{
  "image_size": 24,
  "crop_scale_min": 0.8,
  "stem": "single",
  "optimizer": "muon",
  "nesterov": true,
  "max_grad_norm": 1.0,
  "weight_decay": 0.04
}
Rows from block 11 of a small image classifier, named by matrix and row number. Rows with one number belong to one channel. Each number is 50 + 10 x the weight over its row's rms, rounded and kept within 0 to 99. All counts start at 0.
After each channel's rows are labels from the 100 images, of 14848, where the channel reaches its highest value: "patch colour" is the nearest of a few named colours to the mean colour under the peak. Only what is clearly more common there than usual is listed. The data: pixel-art sprites of 400 made-up characters on tiled backdrops.
# convs1: 3x3 conv (model.blocks.11.convs.1.weight, 192x192x3x3, each kernel summed), inputs 96-191
# convs2: expand pointwise conv (model.blocks.11.convs.2.weight, 768x192x1x1, transposed), outputs 110-219

convs1.28:54 67 58 53 57 52 51 58 62 67 66 33 30 51 51 46 41 34 46 59 50 41 40 53 58 30 40 36 51 52 54 45 51 40 55 55 37 44 51 36 45 63 49 58 47 52 60 41 27 47 56 46 45 11 93 53 45 51 54 41 58 47 58 53 46 52 39 78 38 40 63 48 43 59 43 56 50 62 46 52 51 58 55 31 54 45 62 50 41 58 38 40 57 53 48 51
convs2.28:33 51 44 57 49 77 54 50 41 40 57 47 49 43 59 41 45 48 49 67 54 51 47 54 67 45 48 23 48 58 47 34 54 48 49 53 46 54 44 34 34 50 56 31 41 46 45 44 55 52 52 39 56 49 82 48 53 46 43 52 43 75 46 73 50 57 53 46 44 57 55 38 42 56 49 15 45 47 55 47 42 52 42 56 53 51 51 47 53 47 61 55 59 60 48 49 56 41 51 52 41 52 48 48 57 49 31 55 56 50
patch colour: grey

convs1.92:57 38 62 35 57 51 55 40 41 47 45 46 49 53 55 42 75 42 43 73 48 45 54 46 49 59 31 42 53 43 44 54 50 60 33 46 61 60 55 49 66 51 70 53 59 39 49 50 40 42 47 57 59 45 33 38 50 45 46 88 48 40 36 46 36 85 39 60 58 59 44 42 41 58 52 56 49 55 54 58 31 44 41 42 51 54 48 49 36 45 63 45 51 52 41 47
convs2.92:54 49 51 74 44 41 48 62 50 57 54 64 44 42 49 50 36 49 48 45 27 40 67 40 41 61 49 18 46 51 63 48 53 52 43 62 48 54 35 48 33 63 68 59 52 42 38 54 43 46 50 43 60 41 46 40 41 41 54 47 38 53 62 50 47 52 62 60 55 51 54 65 50 57 56 54 64 45 47 37 45 49 43 28 52 52 14 63 63 44 75 49 57 55 60 42 54 56 52 47 49 52 51 54 50 49 75 61 65 78
patch colour: red

convs1.191:56 60 32 46 58 60 50 54 50 50 51 70 49 44 66 63 65 41 52 58 51 51 43 19 35 66 46 54 72 46 54 45 30 43 41 58 49 52 50 34 37 57 61 33 63 61 45 42 44 43 67 47 48 46 32 43 46 66 47 58 54 25 59 57 34 48 50 40 53 44 48 71 53 50 52 41 75 72 52 73 40 61 38 39 55 36 56 66 53 56 43 34 53 44 50 42
convs2.191:64 60 69 41 39 64 50 43 61 49 43 61 52 54 25 53 61 50 49 23 65 48 44 58 55 55 60 52 71 55 50 40 51 37 52 53 52 30 63 19 37 47 48 60 54 43 46 39 49 54 44 47 57 47 57 53 55 48 48 47 50 82 43 51 43 52 52 51 45 45 53 08 48 51 53 67 43 52 51 44 48 61 46 46 37 53 47 47 57 49 49 43 34 50 37 67 36 54 65 56 51 53 60 52 53 49 55 49 47 61
patch colour: pink

convs1.133:43 53 60 42 51 64 61 40 48 44 45 51 54 56 51 49 50 58 62 61 56 60 45 33 62 45 36 42 24 65 26 49 47 54 38 50 61 36 54 61 43 56 48 37 65 54 60 44 52 44 59 51 50 47 70 38 43 60 68 52 56 64 58 69 45 49 63 28 47 51 24 51 55 34 44 14 62 59 48 53 40 54 52 57 43 46 61 59 50 52 55 57 60 36 26 56
convs2.133:59 76 61 43 52 34 65 50 48 66 39 44 49 44 42 51 40 51 52 49 50 46 53 57 61 48 39 33 45 49 63 48 60 66 62 66 41 34 56 39 57 55 50 42 49 46 52 42 52 52 46 28 42 47 53 59 60 50 43 48 49 63 61 53 48 45 41 49 50 49 50 35 55 63 53 57 48 48 52 50 56 48 47 48 47 47 55 50 40 41 46 57 46 55 48 42 66 50 41 48 62 44 55 54 46 51 42 45 57 37
patch colour: pink

convs1.147:50 37 60 39 55 39 61 39 55 57 60 51 53 46 54 48 85 45 42 55 50 32 34 51 43 42 38 51 48 51 61 59 49 52 39 46 47 39 48 47 43 58 43 56 51 45 50 51 44 34 47 47 45 65 40 56 49 49 46 81 48 48 44 58 52 86 49 62 42 44 41 46 52 44 51 59 51 36 50 50 54 46 51 45 45 51 59 46 39 58 47 47 51 48 49 47
convs2.147:49 62 48 76 44 53 46 54 58 57 43 53 48 48 43 46 46 53 52 50 51 46 41 50 54 70 51 41 51 43 54 50 47 93 50 40 56 40 49 43 48 38 46 40 49 50 60 44 52 49 47 47 51 43 50 41 53 51 43 55 42 33 54 49 50 49 67 55 73 56 54 63 51 47 52 46 49 43 52 56 56 49 50 53 52 42 47 53 53 43 63 43 53 50 42 46 51 52 47 49 47 48 45 52 51 55 44 50 47 82
patch colour: red

convs1.3:58 58 44 49 48 50 54 54 41 42 66 61 39 71 52 70 55 42 43 49 59 34 25 48 54 37 55 41 64 50 40 52 43 38 48 55 55 61 54 56 63 49 52 72 65 63 56 36 39 62 56 41 37 73 49 54 52 40 51 51 50 45 64 37 55 43 41 61 30 58 41 50 42 41 48 60 65 60 52 61 48 60 46 36 43 52 29 55 50 42 57 35 52 46 52 44
convs2.3:62 45 67 49 52 49 41 48 40 69 54 50 53 37 59 57 42 49 42 53 53 46 67 49 47 51 57 40 56 49 53 60 45 31 52 62 49 25 61 58 53 24 31 72 44 57 44 59 55 56 44 44 64 49 44 59 53 52 51 54 49 18 41 58 45 45 49 43 51 56 49 52 53 46 51 51 46 52 45 52 52 45 31 37 52 52 44 55 48 53 35 57 46 39 64 56 43 48 50 41 49 45 37 50 42 55 91 57 54 47
patch colour: brown; black

convs1.123:61 67 56 56 51 44 63 72 42 41 53 54 61 52 47 54 40 42 56 66 46 39 62 36 65 75 39 62 50 27 45 47 53 47 54 51 46 59 46 35 35 66 44 61 45 49 46 58 39 41 38 55 47 28 55 64 30 51 52 46 50 33 66 67 58 50 42 52 59 48 56 72 66 50 65 57 53 61 49 54 42 65 44 46 46 52 55 33 60 49 41 61 71 55 65 56
convs2.123:38 63 31 46 54 72 29 50 33 56 41 59 50 60 46 48 61 51 47 52 41 51 53 38 49 49 54 52 57 57 47 37 49 42 50 43 64 50 57 02 57 57 50 66 58 51 56 44 56 42 51 40 51 49 50 55 46 48 40 42 49 74 46 63 55 46 46 62 46 37 54 39 44 53 52 71 42 51 50 49 56 58 64 67 45 52 77 49 69 50 29 52 46 62 49 48 30 49 27 45 53 49 40 53 57 31 62 52 34 39
patch colour: pink

convs1.145:56 45 45 49 62 43 51 62 47 35 72 65 58 49 39 59 40 52 59 50 45 46 68 48 59 52 48 62 80 39 50 61 37 48 62 55 42 81 56 51 28 32 48 51 60 64 45 58 48 41 47 60 67 55 27 40 71 65 47 47 37 32 44 49 58 43 57 68 58 59 27 51 54 45 47 63 62 56 45 67 56 49 28 45 61 53 50 53 59 41 57 51 47 63 45 44
convs2.145:48 49 63 35 47 85 43 56 59 31 53 47 54 51 38 46 43 52 46 51 50 46 52 60 60 48 56 44 51 42 50 52 66 59 50 65 49 37 56 08 45 68 50 20 49 48 47 45 40 51 42 64 50 53 47 27 51 48 55 37 45 55 65 51 45 52 62 51 54 45 53 50 53 55 51 40 45 49 50 48 48 48 50 12 59 56 52 47 63 53 50 48 42 49 52 50 51 53 76 50 45 50 34 49 48 34 50 42 55 52
patch colour: brown

convs1.139:54 39 72 41 47 39 66 47 40 51 63 58 45 50 50 50 74 51 41 53 51 42 40 60 49 45 37 53 43 45 59 69 47 51 38 53 48 40 60 56 40 47 43 42 42 40 40 45 50 32 43 52 51 66 46 57 41 52 50 74 49 51 46 49 56 89 54 75 46 51 44 49 50 44 46 53 49 44 46 44 46 42 49 48 51 56 55 57 58 55 43 50 51 53 50 42
convs2.139:53 50 34 88 42 47 53 48 64 48 49 59 46 47 51 46 50 49 50 41 53 48 58 49 55 69 55 56 41 47 49 35 54 79 49 48 54 40 48 46 52 50 43 43 48 51 53 43 44 45 48 46 47 50 54 42 51 48 45 51 45 36 46 48 53 45 47 55 69 49 61 53 50 48 47 58 58 44 46 54 23 52 44 34 46 40 75 50 56 53 80 48 47 54 41 43 75 49 51 45 52 52 49 50 49 50 49 47 44 91
patch colour: red

convs1.141:44 43 40 57 59 51 43 56 46 41 68 68 67 56 52 55 44 58 50 41 48 55 66 41 58 32 37 36 69 44 38 30 72 56 62 56 55 60 63 49 43 40 51 52 52 57 35 37 57 49 35 51 66 43 67 42 71 45 54 35 48 49 34 50 46 31 49 46 54 41 51 38 58 60 61 51 38 47 60 30 60 54 61 72 59 44 54 49 25 34 53 43 34 49 64 59
convs2.141:55 50 49 61 53 34 56 54 48 46 68 48 46 42 47 43 45 53 54 33 46 45 49 49 41 51 47 44 56 34 42 49 49 66 52 50 54 44 58 39 40 69 47 38 52 52 51 52 47 57 45 43 55 40 44 47 59 55 50 47 50 41 55 44 53 49 63 50 49 55 41 52 51 43 44 26 34 53 47 59 69 61 53 40 60 55 65 48 77 52 63 56 56 60 53 50 60 43 55 54 54 51 62 52 47 69 65 50 41 55
patch colour: brown

convs1.12:43 53 54 53 50 66 44 47 56 54 50 57 60 55 51 53 48 62 71 46 65 58 61 67 44 76 31 49 39 68 58 57 28 52 52 59 24 39 27 30 60 45 38 51 52 28 55 61 35 57 49 37 47 33 59 37 46 47 47 50 56 59 49 63 38 58 52 49 57 52 30 40 51 43 43 36 48 51 57 50 40 43 51 50 47 56 46 32 46 55 50 34 65 62 42 44
convs2.12:54 66 47 42 55 41 63 42 41 60 39 59 59 48 12 49 40 53 50 44 53 50 56 52 38 51 58 47 48 44 52 28 47 47 58 42 54 38 47 40 63 69 48 26 39 49 43 39 43 43 49 38 63 61 46 38 43 47 48 51 44 63 40 47 45 52 61 49 55 45 47 62 54 54 47 42 56 49 53 52 37 48 53 21 50 50 32 52 41 54 53 48 30 51 49 52 57 55 13 45 49 59 63 50 52 19 33 56 68 48
patch colour: grey

convs1.46:52 47 53 47 47 22 42 49 45 44 51 68 22 45 45 55 43 40 47 53 47 38 42 58 49 29 52 65 56 56 31 45 42 59 40 50 68 55 50 60 51 35 64 49 62 27 61 42 62 44 38 57 63 35 43 48 50 46 59 58 47 42 47 59 54 55 55 67 52 51 28 61 35 57 54 51 55 43 55 67 49 51 47 44 48 25 49 53 45 62 42 54 38 66 40 53
convs2.46:52 51 51 52 32 61 49 44 61 27 55 40 52 48 55 51 35 50 51 60 54 57 59 49 56 48 34 43 55 53 44 65 60 41 18 56 58 56 48 23 51 54 69 71 50 56 49 37 65 53 54 48 51 48 48 36 61 48 54 57 56 55 48 60 49 44 72 46 37 46 59 60 53 42 54 47 37 48 48 52 61 49 68 58 43 51 58 49 69 50 70 55 53 43 58 52 67 46 78 58 54 48 27 51 52 14 53 52 50 46
patch colour: red

convs1.75:56 52 40 49 45 60 54 69 35 41 52 78 51 44 56 48 53 37 50 35 58 56 37 42 43 57 44 48 62 52 36 55 43 49 36 61 22 53 54 38 44 40 43 48 51 52 47 62 38 40 45 27 52 32 73 43 43 55 58 51 58 57 47 51 53 52 50 57 48 51 45 75 67 57 64 58 39 45 54 56 50 51 72 50 46 49 61 47 36 59 42 41 54 51 44 56
convs2.75:48 38 43 51 40 44 41 55 56 41 54 55 49 55 54 57 48 54 55 28 50 54 34 46 59 54 56 63 49 46 45 51 50 54 42 38 47 93 35 30 42 54 68 46 47 51 66 46 46 54 56 34 33 46 58 55 53 51 49 45 49 18 50 40 56 42 44 52 44 56 61 48 55 53 57 56 55 53 49 48 53 52 63 14 55 56 61 53 50 35 69 45 63 54 42 54 52 44 49 40 52 63 44 49 52 54 34 54 28 48
patch colour: brown

convs1.74:55 55 47 48 38 55 41 65 49 49 61 27 38 56 63 50 43 40 48 44 57 68 46 67 39 45 40 58 60 48 53 50 41 53 48 38 46 48 39 35 61 47 56 44 57 48 50 51 58 51 56 42 52 63 89 31 44 53 27 49 46 51 50 50 56 53 47 50 39 44 51 35 55 59 26 57 69 49 52 53 58 51 41 44 30 48 50 48 74 37 42 37 43 43 53 42
convs2.74:51 63 55 56 56 69 67 54 57 61 52 49 54 57 68 46 47 53 54 55 48 51 56 49 54 51 49 50 61 61 50 51 52 51 46 44 47 60 57 96 50 40 47 45 51 47 56 48 52 49 43 54 24 61 58 49 54 61 51 45 48 14 61 58 53 54 39 48 47 50 43 59 49 51 49 55 31 54 49 49 34 53 57 21 48 46 55 49 57 46 45 45 34 60 58 51 63 52 36 59 61 48 52 55 50 62 31 45 60 49
patch colour: grey